Weights of a small audio captioner.
Model: 19.2M parameters, mfcc input, encoder arch conformer, encoder norm layernorm, encoder layers 14, encoder width 192, decoder width 320, decoder layers 8.
Training: soap at rate 0.0027, 8600 steps, batches of 256.
Data: trained on synthetic speech, music and everyday sounds put through simulated rooms and audio effects, 39062 training examples, 56.4 epochs.
Rows from block 11 of the audio encoder, named by matrix and row number. Rows with one number belong to one neuron. Each number is 500 + 50 x the weight over the matrix's rms, rounded and kept within 0 to 999. All counts start at 0. Numbers have three digits each.
# fc1: first MLP up (encoder.blocks.11.ff1.fc1.weight, 384x192), inputs 0-191
# fc2: first MLP down (encoder.blocks.11.ff1.fc2.weight, 192x384, transposed), outputs 0-191
fc1.118:468494440458494470535519418543542535492451521504506575429501477471435437406538564426567549525451557555548434448450470527466479483500497438500457455486578501555517464537518545522412504547478522464493591480473624552486408548633424474486403461474530428484476494486478472468548455527430557461545590579475418520478466506417476459492474538549555485410503431492487502584355537510545406535445546530503521470463507475517482497471561542468441535520556565552474512492603452464503435505438602559512532562496446441464470443443528587412560527481514443490601513476476579588493493512538498489
fc2.118:488398506656478491536530495536483468542496497538382533464452489586518464523523474507511465577442485458537515502471484478537414465518564557504479459478522472529414540545417493484447474529493471580479525465503413470462531470442554529481554446408450543437420422418568536483522439479458418458452517506487430542631602484516476443589513581477385467412512512566528499536494491459525499539601440534605536520574603507513524495496480548487458487462473522517484543495489494530555520464463564559566484538557371542481513501552529441372500516543492472518541496463505452471472469486451509571
fc1.119:525503564491529480424489546375502490580463531478463451607498476495514536546485499516496431532493523582481486368465534553524521527453409542489545535556496469453499479466489465500504503492487514549534549463496586482512477450500551499461440544526615441510426468541616440406536535504442508445473531492472504518478478499520435513443487491450465488517485498502476505457585432477562483459449560587485361537494528578428440500525469536552488460538510567486484519436488428465391467533512588483515498531447412564556482514495472468475514547449462518518506502583479436474464477476498484567
fc2.119:424473406504456465469474423496542399540441453543459564588537467361491381546515433505572418495508511508550544481506427522487437554535518520401453543437555488473434517478466521497530565527514519553414559477495488597529471553497485411553503547470586525504496447585506488505515545438561455413605604637468509519529556453463529422499532416488461532565526463551535461456552516546433448472544482484562475535438561543545600547512464520464512507483559519509500455544532555471497486579465557474460511469432481435561488434476476527624519475519490619506428487454455494527473518585399546446
fc1.120:598577370634640521461519503411436507483442413414537444591515417581484489416510513586446452476438318507471509462426360509447433380560482579477491467464468500556559470556518592520535443605557341476552428492461454430505555539503425486360526525405511575538488430540491629507468449466571546496641496472609557515575406565526558382649481373443455516462460574390458490547444635546431496367395454517368503503623555499538579427477484560429456480496469637370483589488505470619452402440471407438487493500504482557524460434463540431558455462496488480553541477490413461528499530428516436422
fc2.120:468442577500530455472556543533440415551530501450538621478474538456567531456426516548582517484489439498484513462517438500481342511493461438473585547644527556411445514588462406531494506505625537403507499490450467505536456474550440488388434524505607445439471569531473549563502468456491472426577564464508535520476414476509524518399468468464506514464350428511494478528466553552458520515399507444526556472580413568528567375468513602570434432504500529457361472483624424485427525548380493469548477480498503433549404517491578486564625468549553492458513502495512538502673450531515586475
fc1.121:526533516550498488461520475512495397510512479475511428474545473548538545533506553473479554499563538525514497428513415515484563554484505508462580556445487542512465396527550557566561313455530495480499477598520491476433409471396489496493557373496497570524574573467504500497462536453475445484505420491531468430522550456638443548637531574468464511536504428531481399519562473518547459476491429477508444502534489425515521521473555462461542419586388497506569512455478396564516491457534387507474454469429593507557504500547526510484474414484471590422508604507493478446449550440545520510
fc2.121:539492504372520529487420494483462468590523510560534403504512496438549439427509588593475570557603473498499526585413502487476469465591492476430606534484446538500525474470509531549460396535522430385406499468465573480507500507417538506485460526522509456543419547528531515562453536464515457460492467539521542392519569538516477579446462519461575440560494414507594541493512531513588443513467482557441496451466546601521516511526518629494546588378587524513472497549543542567476463552525506445415493559539464508513529552518505593559522488535433544525492460495530448469594508572607391533
fc1.122:507461507575543435520552477514485543493512532594520453437386451517493597502510602499469545448554462524448494496566533508500585568455512422568521472523437473543536389494508473436536539412451510522452483435489532445480494503514401533466434499521514443512373441475550649453390516449436518556541478536519459443570437493463512557459512474538526482466508426492433497577551581507532483515481461468521455507569508524474503526489502517528526529398491549545459514437510522483539484545408515520419522539537519508488528593433480482480475515459450546541521404571498478502570488514530454412
fc2.122:439512459510547485485499503600451462482546513416504491501460513524440520519500537469477477585600540497550624546452503479554455528504575540525575486496473463539507493579478477489523463470559526414525494537498555461584517580510481505404534402478449541531503453429424423463497451546536503574496494497476435470488512476527526425502471612508549475537490517444516565452496463550458499489583467572498480469604418481551468546497513515567519468493454556471460473441447481497500538472515560546438557507472474525563508528506525498539566422471464551451464528517533519500544482491454467448
fc1.123:472458510492473551488532452557523473493411496521533510489526526507489503446526463504494440489487431508534540516546461498471649524533500500526493467470495491519522424480468500410489519563494470461498473465466543547501473478389491424439399513530560548495464522504424452501485460509538579458495459415531531520503440508531561521558519468501557503512450521409511409465525480533493470460472446558476451454440502545421482564509550497425383571442464497498494538504559437474500443529474499485503442459472478553618506427488490513509446474501460547499512473462466503480507483527489457442
fc2.123:499516623514417504535484528553577538554470455546511500449524384541518441496549468434527524498492440490449449459570501468532467538487405474571486500527480451519483534464513451479518503449512467493496489473517577550522441494489439572528506519536570491506469464498542533482523501454547361544477559491421424482498532505472436493470518522543503550589483477456529484549408471569503507528504452448563538512443466566471474547525506547528549511498544496478451497506556521519504528450536505458590466539533495541457516573513520561497436503512483495506569450479446490513464489540555446515
fc1.124:535562485564477517518453576545458397498483461563587566507548481483478528449484520518477456606485547555514531477510490561433531536519469532420456529420372590505436517513524552510528471603451473482505446436515526469532478443499539529475577464505485492532429480419502439533461425545603469539492528439543511491449469538540558499506473575500481602526542504509471531541462523462474495514477510510449496464494499372508471479514443460442552523481553562444496515448468566420496530458431516554553542535548450567513546481491511452465463470481485410544564499491506448455503505532480589460
fc2.124:473523533492428461570553515462506445487539456547473507550452523481585614558484511514503509436520553471423538526449487403477546497495526425543440496544419509459518526535566530514534590558542508549456569459513457516504458443507481548424426444556484531510520508496420525485494533421582595544507466575558500390533484531426413554452488502501498505507531498463420512495485555473571455537453411445496547487466500572543479547528561493529466527484458542508496530421498545507462590484525527562427551540510476423595503548515470540424483393535593438487498379415492477508560466505522397486
fc1.125:503516529499552486401500620495461539478479523454574595491437500440476486450501552540501497491487477637497504444570518582514500481506500484581441554405542506538538603438575493612543577591471572513479465459498416491586463495512553421557502494509494561488495521547553510475508395510431573475457520507485553545477535553513512485468481475504477534484514534547488564493545470492509424546536626545524353517527583543453482474532513461481483548518531585465485550500547474502454499483486518463459546565419427470529506445452503505470489528548523485484447514469431574509488408463447555436
fc2.125:454504565547524486510492426442553460496457478599501547499531515474521462533430493525575577494508511459505533512543586510457486504453478644554528477554455448522368484396542489454479558566444537477440486461480516478494460493567504574546545419513514556541491538481419511498532569495550515436553476494511421342504537454572487502505527473491485459428555559438497539542474491538485578488518511461560519389370542531546465562589391513483496584497488505492611540570494504499474524604650416537516592510524482502480488472491505514471515417599514439497589475538511425485420480520459517460
fc1.126:526471410423472450494497503562474519436458510488565536543542488527451593466490414558560456435551418489521592477539548493506459530546464462441477480558528514486486492546561557477499475515418452558542501412585512517456509517506495501464435536465487506562482426477627438497446530467537556454543476423544460445386479500533550455432492568558565494445457400511510554461498472494567467547492440623506535496454388532558534574501532470414532498521487492539462488470587469507529459508467569458520534476569499534571469486472450478601516509524553438467490544492510427490542580424528514483
fc2.126:415495571395474462610452456457545450636465448459545490428509476513535504517518492524471537592461518509428441507512518473447533461443387490447578484446589424474545399472495464567492423512481501487566479538476461505504470497557464484485470442498497429571522503473518500545511530516531480556462525424545482566503531519470559604522443486511470498514571491586524627544491484469494516518472500521530522513469530523521515600591542444430478592390517486521464505491466484496565503531468443534590432447528426418545494502453524507456482533531519524566457549416443544427557590511509486383
fc1.127:479520529521442502519508494504516504429408514483482435504535510631444475481458531454511521540524550514433447560434514566525425520433443518552543568476431472473467448512428342476528480546468577527436462547470422509469512424407499512480542441512505435407526501453607469523476514339526480463422485476429544525549534548532546527565564522519504426471436507564561438445513483536449475417436361574584504497493499483516534478552509535497472572422527475469465561499453538572393479489591476618526629446493417517486514573527458493449479516712524507511526376463386530446477450515550488624
fc2.127:602492508462527410528522559539445475519439370531496531459477522555531484440523452603488474446533525474523411516500513507441439498507607480507473558431519525479540431471472516488513476514514410576542460490471529577610559499555445501416519471397426453386423514483548541472438652558519545479457510567442584497543447424498438457408503513569522513500485455491542517506474523521508483519400628369502598526536552489437613497520501515567533428552457476385574561528378432493513535501447492584531391596526498494500520669502471515476556448481516473540526507460442476542439527526477526427
fc1.128:401520504526523605522473528484512527506543502485502546564512460507508564530413555481490489444444520486517496468538550494534493493451426539537525486544513564424563529529561475481551412477588432535558476517524494533530492469463487568556488559529546475545499401487499528471498467509531445558474451547402488447525500480469514484502577489549571452561566447495512500540600499409435580482550561585530500487514462497584487498453454530478463445460492488559513534539461419554498461443486484429502551510507481475515486418490533555489602461508517520544493487468466500560526434526523459455
fc2.128:429503500556529508584606467501564474476548464502429487540535423537495417439518485447469477611466543491418488434427527528470546557511594429497485464461391441534499531463503410459542498577498522557420503555485518427498651552453507533483460412494499519542474529505558527502515463403523394537387556452434574509415461466538503491448487487489461440444500531509522464448540479470453542435466431570616458479539396535570448460536497577505542493524397471527491557431514593529490459551518575520489498471552418505510539556455355415487528450411500489449466423457504548460514502449458600547
fc1.129:530443542531548575541391508489671462524471451502506395482559378540464583514534482492598564486496397426465564530543516443476405559431454424508545499560520486485500377535488539541458495483546556499434519475524499524494452531464559466573522530466568482458530508541572536526510430531551493503508583542519495479430549475535457576456532551581491452405449509427431493515473425440496401499414510445464444548557433515420522522478533574513489480564540478501386596507544563463588537461542493510502449502437589633445435517570580516424450486512479479499496480463535475452496439595395528484
fc2.129:459495488467588390416538514493465539465465495466516455504554492463484521487563546443504502447481537496497476551503575474466530428584510494510537518542420487491510460551577461543437508526521443474587556505583492534507503491477457452485406607515561442444497448478669473462490535429388479598482553512495551504515404514502483473473447431509524511493499517564612514515582462573492498487428488417495529472543566486450477524491618453370561569487483559575498361550386489554541501425479479602524551471529500529532552484483452486516549526526438486539506485492483613523465473408475546499
fc1.130:528488467540468507533465588483498504565636512524522475439474538517457551482498497525564426507491464602528468474470543516464570545409534515517511408466558489491521449580470524559486467480512483430491500518552453451513467471543503461499476464454477461560494460454457508488493519555548493500460513516501436609522539458515438569439532483537473467484489510468543546489524551528579542580579547501505539517429476464476562523479434459479525530489397527517533440545510513480461487530425492541522536493489477488502567505432464501421601501486513569591536544479482541487405464483467501547
fc2.130:473549485505513532548494558466629550468487479463569537459481508508515419571452541458460534461517515415541493552428426492592554525511462507491459427464394559571491497549499457464433508543525441589554507462523488498532398476566514586578512443458458461497543489528517509517618429461464493410417431490544512562528569509474462525527416481444494514523497484460541567476473479414425527436501534578520551514491457524503468516555588465525492491464464416528496515517423469526557476465516457452486468525518553621447546539508471538459479378491486461570522502530585442400470506489452540532
fc1.131:448453535463500482497388517428562502509557518587504464416467603537522578496484456544567524519499544434521448410465388513459622542499477470539477581444501571455441512451536506478524531481515515427525494555449489480535431572453488467539486489568463528464506492398487461444499555560506528588487415519497511463483532494535499562370474529532410516366512511426544467545487474502567480520504559599511409564431494451515462401443501486443475540460548403568504505415633428617551550539458372548504545532549503508592445508481503574595496435342485503589470480490521476371448432505547522559
fc2.131:562547549473427418460528492430414472471529512495522534543524509548488561496503640507485539460492535513455524475547523621521415473499453453487516456514476467509441544515492445495475430477498591415500475555497503451450477429551529523636553438523407490510384494553498481483460467465442545457513439461498565560541487524499580498446543446519564487402564495523378532538515516479483482558537456484476581562480516590522517601513514505414548502404450466506588495509442523493476455462548512455492459498413528509486442462509453623513501541509452482503529469541482455421559536505525524453
fc1.132:478517443489547448516527535521553536451424523413501463534462499494567477485420507413524461454519481431475533526506483536545517445483461435533583445542498448509460522431543479569457452497536582502498525453567354492427390500461444461458577562480583537549539589424424508562504465517559533545481503383533438470431466536382530461534470480506493520433543482432509504444428388538468426489495496580455428459508467443514418532546593530447568503492512424494513529498429477544443488485553449429472500564528493491504449655529491495579498532463458440506478499520548377550513551494439476438
fc2.132:491537506463480452586466484495591418582582470402454573492472495445433468526488471528496511528560438543450437465478471510554464545509518498550535526566527516520480585568521546506507617485482494510330547501492499510516448581421496432506508562475423518510545524527436479528607509502508444530428501615458500467597507482525536532475457558548433486554465465575494486438526528503578492509580467565523448525507433518527434541532529601533572482500535415491461479553528551510575430494482501482467488523500476410477575461538459524385429497483573586436476535519493418473565511536466473534
fc1.133:501517514463543423490513521484428533455487530480515489497493567556452468465566536568461506524512456574461456557454455542467463468507434445485536472476450578633560462422528450555620517515420508572465493515502459542437556645522418511553487500488506475551450501406508474506500528474480485417418529508539509509408443468559471506428455522606596489433498418377504437467488550497562566409497451526497516548452591451416524482586503579448479571505529489476567552435492399442512551545683527408500555521440495572533487588574471400618486502506548450521451460422555430524531500492453631513
fc2.133:539543495574426494580518547485480508537517457496483488455493544500512483473517496515487470413537623497512433492515473511566455521562458553441585452500374603516595512460469529555468506421528490477455501463573558521446446493517535441550477467479532545553453631463424527512490528496459573515546563455588601390516544447495515458442463485466414528433542502433508449516490535584488494533566441484520536614509361500539541478401574445400438494446541466477533395501430411489495565539510531468582534460446448477471491573464538536483366451535567534457525521535462574462465506468512588554
fc1.134:601454490472581437522498504563475506509442494554485541531527534461493501507518504472494481535480495594507580507520456580464559484511433503517562525477549571548526489485462489576506522494545537443423599482535490470442431424522495510474505494505480518448504418551487506538426494477450459491534471397491460463537527500531502524535491393443495471438481504483523493498590513469504480511521563471500530636419530517557554472489519528556472503548540526485558616480442499459461511455476508462534429552556492520521500477511461446580466516472451527562416507468411535531489509534478431569
fc2.134:452551430534518501562418483535577536510488481509503476455508538580521476479558492497453470505445518602502509528425473450493540505563443450477500539531506471573636535560477383530506533496489440527497558546420550410488593461529475443500445480560476477410530514536422494475498455500548526504501456464531539523485515498471482404488468561574432514405547470471484528550495417520492626465472443428398531493450436465494560408487518473523487533515474429522452513537467538528419536537472509503492490513542510468486461544561560462524491567466542491428546558491496524527486566543451504478
fc1.135:554449553551559463548531444465496509477592480538547542543568467492473500522466415466497481503505525550515474552482488538407486419466533532481444464511482528556452527418548515482463490508483490507481496580474507464485537447396485492643508515475545548478520506481523509428452437510412508439501488523497500521604537505493564566489497591612433548487545545515534509592587507487484518452570503482595475544477533587462474547458500405555489490418629534469583518473424511468508542423462517438620465488499502486436484462400415492471574467552488521546518508588485463461467527508510478507
fc2.135:494557489517410489549504404497463455451555454473437423492511510590407465544471505446488385495461500511495497517470521441568523533554482480540541498451399520422405489450509516533504529440479496480474532441511546516538516490402503543505517454555582470496532522519476489481514538464524514495506495475469487468565485539521447531515496548624518507502483576468557526535421491500597554492566594409478533398493504552478528465548500506484438508549402490546485540470566446558577471490540465497493500448489475455483482426499544568408446546571495608455452470526497575490467518528563442391
fc1.136:514514461509405413444463556475488518586570508486534520493531507522434450561432510443541510534490506574484400468537454469530530565554539596528387454483451591566564472494488433621494395550536477539506505430490394579489507481504607497435502467470544549585523423497485531471459459548572484508547503496577549508506426493474494567486540462470485555493511493451608497526445461508500496519632536500423561535426462415436533563529530550410546495533567512455494514575497449540450425520529537488486512497430404483464453587548432540465544491506431590456548526521514434521654508487452485510
fc2.136:506519534425603405508574472472527449424521608457508574491477510473497485550519490524550473571493424543522483607475441433430464488524517535493447422558452549374483550500445483455506478578544513564517442491507471483611488418485495501508473492604391518620533459522490533531422538446508511534497472527540472530466476465505498426513465568489470541537533550495434494551520456507578445545577548475602475472437530564414533517509450542511568450573603496541495579454379444493480480504516538566449502533490492481560549440451430557490537514530528545357600508501521463500502608576427571497
fc1.137:542508417447408502430527518546490435520598590497482482494511500464491463452384475426415459526598432493422565576465594531469514469478413469530512454572578460499511499518458467443439424479536455514423488459440528436523574442556507488558385467527399465536549458497550522408525495497505436551462433596416530448452580519464537529527496533444432552445518575628489498502593524532550471460468550475481516449571472492563515412528456457502519436520476474450526552515498558435388482378572445566578536427465529490516633450544394431477613485590483437522514507419457533426449448462479531504
fc2.137:565543463540462518514469518467519444505543465438430498535497429502530544445572472560477449549573587496494426534534447547419546561470441505442549545518486475474493512488557594376481450506513441435477486536429424482504576531391532502422484619450516405444530550569522521518438412444514490530529506465459558438616497526479587444517487518493399546549505543578522475496533469448533488559532491562480562491555529555541439522439489449426527485447553418547475373471438455525494630511493423422474573411511481545443470401553523570488450470466593461493506535506482520450458434497515483436
fc1.138:484559491478514547429424476544519428474526545409535525466497479569573537466462437528478562493541404393471550470479454486490524397411420516495537693478457460366427471517538469450499517450558490605537527376403536447450543518480412513564396478475596475608650598520549394481451372427500476479520464493461564565570524462496544469531533591556499477516528501496540464449545502577441533429518587556512440628548448577566469475439528470536505576504387438466549549532495529476537493380511493525499485577591542484403541494565553527409511511486524512461409451442505467549430524430469550461
fc2.138:473542543565562443444544514532501534511451457457453562472550498405443451495498556518636550479498471461482533405569448603453541511523523531564458523549546534575525636495526503528508604583367509458594404443575481535528461487481398593418424593417421424442529358499474481516452484560487513579436477594530600487499391548459602542518427451522472478528549485555541538507432562448567444562540591564500460546459549516455494529480506581488598490512454576487493446449534471489475520522525558445569550551488540481544537580531553511434493409511482537503469554537437460418455535480499542494
fc1.139:493531499406531469553443437528446561473452423439585483548491484501559499440425466472498541439504474419575456490503400540548486587543509503537429569500499553475484483488504484459466481512498517515518547494564506478571532495537405532513473520510449504567471466512526500405516592499509551552494523425591426526397532442483541438481492461483502414498498545563481562456639540393444490476534495445537490502485355468485486429583570426508497597414476538501611428387468617388501490548326456508575547479580449473503507440515526501536465517516463455437476548489577405526505540525554484458
fc2.139:535507506543448489479438476489539450504509519508469543594444530441536502548495575465517471598472524510488422446474519502486441442442523478448455514502484556429517500589461484491479511505426534501556492591562426430447478476484581512599628536513502498539552585454424536526506547466498546512577576463522510595548384528571546475569535453505516530598487433412572530510463497453443470533499557459470512563501502566457546562589502458492555536512536605538479570531446358494593487593467552561390543514544546469378482444442468529457500610503491505548427467455516480456455450567511655497
fc1.140:515515482585547516511463497528529491471451496537449482475502495570489519518471499493443469509451462589518470497427493547494429507453486473406537592608499444425438504556540511570456440627418513488419553511530558483437476441405517501553510526437430494566637470345409504494508584471486443496489405479562475485480446433594451493484550501509596517544477526559546465526468440490500583502503510498551492558495436454506429521362473464385433530533593388473545552524420453476411463484524484449426452525515471482461545625496532445433470584563447614568523483457392450514521442437525537514
fc2.140:484477544580412566420494496518399409519490462487553557492474533427484506492414551501513532468483481506493455533466457408460504518548620510428600587549526506562519576506520493527529615491492412523544402547489505539429419496413484489591440327587546530446506498395486513487454555496456504524443554544484599569541405504506560581564459442461418583469396449518506456535545512526458512535633508431562466491503460510441419497523555448513467507583554527511516594462420512422496551493408426465457518460506477463523455544440494543519517558439572517510565501496497520547500531493554472549
fc1.141:527546493424544532525535455536540562510559386532522422463437416507438557478451473524584462585509466506631472531497502518483400477448416585533453495563522444483364443430641418524592481455540596451515565513482457470473495487528494526581436511505567617519435485481459480446550548426493575556510409492590491550413494494510543469518577534558520541513459580447420571497416556530512460487504495444525447525496499534538523500450530465425399499540437535541527525485561441458523475466430575500512504458482535589555451525558470422434430468426510435539582536495439499514495460401589455494
fc2.141:539495527476428527505492531472482499536458531461458501566485515580503540405478540592541492473517476500502462690490495466532462440543501462444437502444467499538541536557474537575458551528537509455405444520467403571464443469451458505505493618493512590518577634493517489494499520483499559523488430431500439529536555499455570378490433466552494523617570539513536567522531495526565482545475524558528522574427456454456446502529492457506529545512525388519574358464567632455489557436562476450584501502504508504500451474570480559509654383515500395505516518491489411547490513576537426457
fc1.142:523506503510465500521439537470522445491437517465422537470464506498601422462461526532483437392529425469572433451558494385424505458584468543411538419555490474505470511610437534467613559479498404432454526409505533368519506558569512489585521485441525551510455566478467427393549506510562494493537434453508492541538475603480606521408498556486583464452425493497594498551415442409568455568493422464542487465546447485402452527516457507491551451428509520516517585435442368452440477507544511457519558517510513461543573516409464564569534473583474566436472478574378359510418447550503555503
fc2.142:421457452501464555488488501585459577547411516526535507546526550402531493501499439464510530529605513580526524445561575504527413444492506624465471563406523530444460556447502432438579446524521422399465484459398503463576526453507443585374502565490553475541406585635461486495425437412512588446515560457473569507452557473536540482496506551501352496451532541525515548487566469463540558483476394560558446401629484487557510447446440528576502534498460533519358468469479398419462480499478513546496517438614559555549479566472515488613520542418533493464464490476519488627542536537477481519
fc1.143:564388503465400457560471522505507562465511441497546494524547420575458433402515487514494574575569513452516524520520486481519524521600482395540568459511503404565520455498505473536531534462507450465503511466542464458521433492449514551560455485658549614466507440406547500512458511542494534500504495471503643553428487556475449564450521525538583454518483511571492575546596433509562481519406518569488525489401524528463574551462593555527517549554518451516466377508476494441531453500519478559520626568504513414502540565541406390504537536398547538569516467513382516595550546551499452532
fc2.143:479507520575456547541584433492416373519446552493550467520586449408461491452470469514604430486481475496468508577507485408460437422534502467532565461417506468529533468496442546399459470475452507529480450521493443458557465535528520431593430531525454483500517495454407504481493545500579534521527617443573556528469551526483551412463516547444518426584436551509387508445434586474535536571549505581470533529323514569398616444485504434482573504486509443507473498484539534497442589556458488450623443562579458479493503513446592522400482495484480453499471508641480605505498492463523436486
fc1.144:523460563576481473435436471504550550497604558487443574547491455506508480523493398489481577486587495621452470526467517412568451490451517520433533462469541555471520449471495450480477431534555475568452561423526527421513545551565487506526452468395493507484466535520514566449484471462508466583484490487520517440594497507462593494486454570468448478521430428530560457524559504450512509395484502471448550396466453433544427429538538556477505439425512552465452553481441508525511566473509454614481449527468489460422523414542458491511598526456474627485537435498482450438486621561485500438
fc2.144:461513575583513494493392505465515421554461469473556495435495557554466525608491536526550475471525454462580509406527532472532552491521470523421627569544490574534470529491498474481474498455397478485491450580517466489498496559445585467477530559431575558477549507415439494569440478441433593450455545516492593527510520480481476503467584493594500477510513502489519489551450487579442525578400491502484518517484590492536489471503484444590508522446618445525448507477559439457452475488380549427530457489491583566523556572524554583478446507501578437480575440449464575491506512512502459360
fc1.145:452450416504506470541499530548400463524450504522517404419546484500399488493484468547530468550513526586429477529447465427520525435473497485565400514530492601461524500525427496541514442496509413466424574500487509481444461413474463491484485603430557519540486539520481472597542596466584456472475553500546498576624448545414553433417487485417466489415470482477496515557501428452606613534560521487460488557507522609500404467564563520539529400495546468514535447423531421502530564493574547529491542519500569484475437482566500468481519518486562573506462493410571444508481558464364568405
fc2.145:524455453418501425494493486529489577572569539544431456510482483538464500481483589418470562586579381500496482459559523435488406515458470505432480465452402524431514476396505526402489429492506562494456506581541548468461494555487451552615463482589515522566474428559496450500610554475507504374491505510417456530476413479515454554520412548489497531491530485490501494520463567366427481516445479492562472499517422555502490548448501431517560455478483532567506560547474496582547615515469488496521556570494451455469532458468477597482513497505520447434476576574536409513543538514479464421
fc1.146:474407571470464467550528493518637459510550509500522449616505506449443472480490506497434479543607494534587520454427457458513426524445568547520538491482580503496497431431449457536573484450442503518566489437517472404499486535472453499530484514487446586455520482555513449477550499578474445482502502452543563567516489447519551442465491555470466521459516564537446545488473593492492537558413414507505462515517462478526380505463477475557566449510417395617514446456540421524521454466482511453440478537483638462502473480462533502510507573445470516489508581462474470555464459548535416524
fc2.146:514505519496572531507463394451474489516496451450415426531586501510561541457479551548486476445423431470519503590511585558533536481524476529506425464458489492481540526485499558534521492519531410502517407522468514492527516509569483549492527568496471468507604475567512566438504432555534468533530494433451500486518550386521489588481476531666578502433483569443552505437496464454470526545521518517501477518488476459454456540595544586543536472530427584504469519582587486449467556499408489493461560415523535525550522539525467532525445540483469515538466467547441485511435505421461481511
fc1.147:491498425394374552423493530435431437525528390465576541425517477537583438512528510500516520552527431523639545453525519471512477513429480527561493475514551586489509489502454579541513461604554474638545428530483451478490484497519441458514463501443504439507482483348477400518549408444427459442461462502519542421542508523572494437481405545431386402506528557496482487601494445499549428567432484492585407425458476443459422506492425537576522430524520504557348460590490485483554422429408606299529431536599447462517440488525431464475494492482414528481476453536464434526458426541528439486
fc2.147:489500517497522493462553523489542493434497460514530510455527493589513455415467447554442482463495505523478487456472580514438570482555526571589427589516519413499506568406554457524561571567468405444470453437490490572551600390522531517406549445498532478482463543498522484460429515416515456410484537518466459461488453399552458480546577509512617426542559464456461641435511472506543547416526547501436597531515491509484473466492525432485401474468512441510515517498490479485480561382435617473464503517564544554516506477469558473566455430541511534488529426515510471527579573544487510588
fc1.148:514525577458468436510565444431468558552409471486588447508516492436537518527510550466439553512532456593405523495547455489524459505416401485501474485494445406474449478557529521562529448542610441535417530487439509469533547521357373523516558589554430573504534473535512510444512445526419536495511432511495489461488420451472611511529465498542486443487479520465495623461470486501480468452424548520524470590533447647503532454518597475414433495520454417480526455497555559449441467567525490579590609536523572499437559507550578513521471563559458576567484480520571508508601553430491435453
fc2.148:447539511449511605485444515498509428421512472518455397539441532523476462510420543434526463553522672513449499404512557465449438535573442454448498333538610541449462541538439500564510575487465438521513569501511532537450508331516458457511507464508460521553437484504531427525460487525503528499320532483509461502643454521486546529599533470413434500543474570451444580539455458585593495567561426496561538529554492470500465521543523507627467470458508575454453533493503444530395556520534481540579607523484507460465517472500537395484459469543552448541546489523439515456411553614554404540
fc1.149:438411510411612514473537562459536479542488514453481413519475484597467493461492548512479603595565477440431503458497466596480558522442532460572581478516556522441475602415538482494449464538516432522575435484406544555430487499441647469580511491511554542530408560395479518470483534517542461622526533499538476483489515434514525463540504461518519519462411451504495464498587535504455434458406497509475484492402431528468532491457426515497491579571537576380462640439526432435475497507522492486537492472495506456554471597447478553418568595511435532487490488505472516516503456520461514510
fc2.149:518486479611507483435513554503493538440449406441581504519459601503514524617489434448470568392555500511513555449471580492452483444470541440503566487477517465591537458512541614452504406546486468477587377504545527482473419590544572609424518504481569447530435497469469504579500521468504531612465495471458583489435511536537564403465507493579582497472396565522545475460519509490492502581454453442655505498497491489507495512558518461513431485521432578416570526510540461511403546502431479434478468478413584516462414469468520523639502564364521417466462409485538504439485543584470536582
fc1.150:524369468514580482570460425472499494465460487470465466525454480519463524469459440464557416467456555452465460551417507539590522542490516492470511506507417368513540548558551536504532496581484449464494494436520438488464477515459593468506435422451511441670469478458504478422435429544485472497455494506431488524514580471515424531545446501505452517472480531470497511477476427489425584478528412416511513437467423557508495416502513570503546555483507413412577541429525474451506443474443521437528471527475481624520431487539480482532531597510586546444551469513479527511435521480496395532
fc2.150:497524558486501494471492491535488435574512490535444530504490427414500538486455561619570439536419559556494423529526539561505503530435546509518533472468553563423458537545490481417537477500474426452493509522451457497554430506537569501445459523440519469439544513502488490449421514539470506535444545442481518484410564497529479529486456574427531489525486521501477543488530554543541524502393516499534538559521457361520456546495500555481644554499346535468439472553432505491521476483493455557506564531546576516512549508531552494474517488490487564427534594528505483480519499476482552492
fc1.151:486455389458567495498512472526551466474499488426422524470512494465411471520392533393607423467448512510379577548512492451511440466472437452409502468468429472412422557549496472533504563558539419378584434455526382496421478429387451472474416482586471433512451436491482483506446441448433529542429506463524533512496434482487574433537504533642494556577410497548461591481409545472444519482505509556421527513492452542421515555474426529516529496542595565544522470390602423522449441519496412387591488410587441573409480428513461438490387436577554538682475468554470510462471567496414508517
fc2.151:534546512423464473473416429488490483574507406518444527419525489406399439474494529479518436492414470571518581544446540529575420431580458490486408538401572454465541518491512477430423546557458526634585542654539533545612526439534495599491625425591496433510509546456567476429554507498469478395467457527452513494483579537500506425456465532567407508522513485553521551461443414459520464570533488568409461534595524436490388382449580404482579432631579578527380442430453614526449446462508529465453371462512433547531483568564489560488449492452619560574479404440548458512524525543462591401
fc1.152:592453492547480450452542428523536463553439507511660498509441556513571571495516576523469572552489607444501519438512487508488573538426405401563484484377492559478471484507517455525501587429560467518549418568447478430570566414515487507544472579471483522507582560506451624483450550549488607497550516474527512424480489559507511516501439485548504475495417481501534547495536610569500437468549476515486471552520464468541568509508506507379470517480500546571432497449424548475497558483449505514492484471520464471480566496432526460487489486482484519581451480461530446481499554513564438442
fc2.152:510540530477466585554443573486446522540492474533471513454410396523552472467488596464487541535487559506524509444489452466463511516357498557455440435526560481399491505436447520467489521535490532425569445446527599477493439421492475512552438585444482594486599480530499521495530434573473533531529493464519465469391457545547527569557485580444456478393504520481498505441498460521575537498525530518485493448632523442571500484440527485466448591468561450532468525562497505484447546541520560501526539489536576441473446523535501511632517529536449521511520481535485508540487463474527452526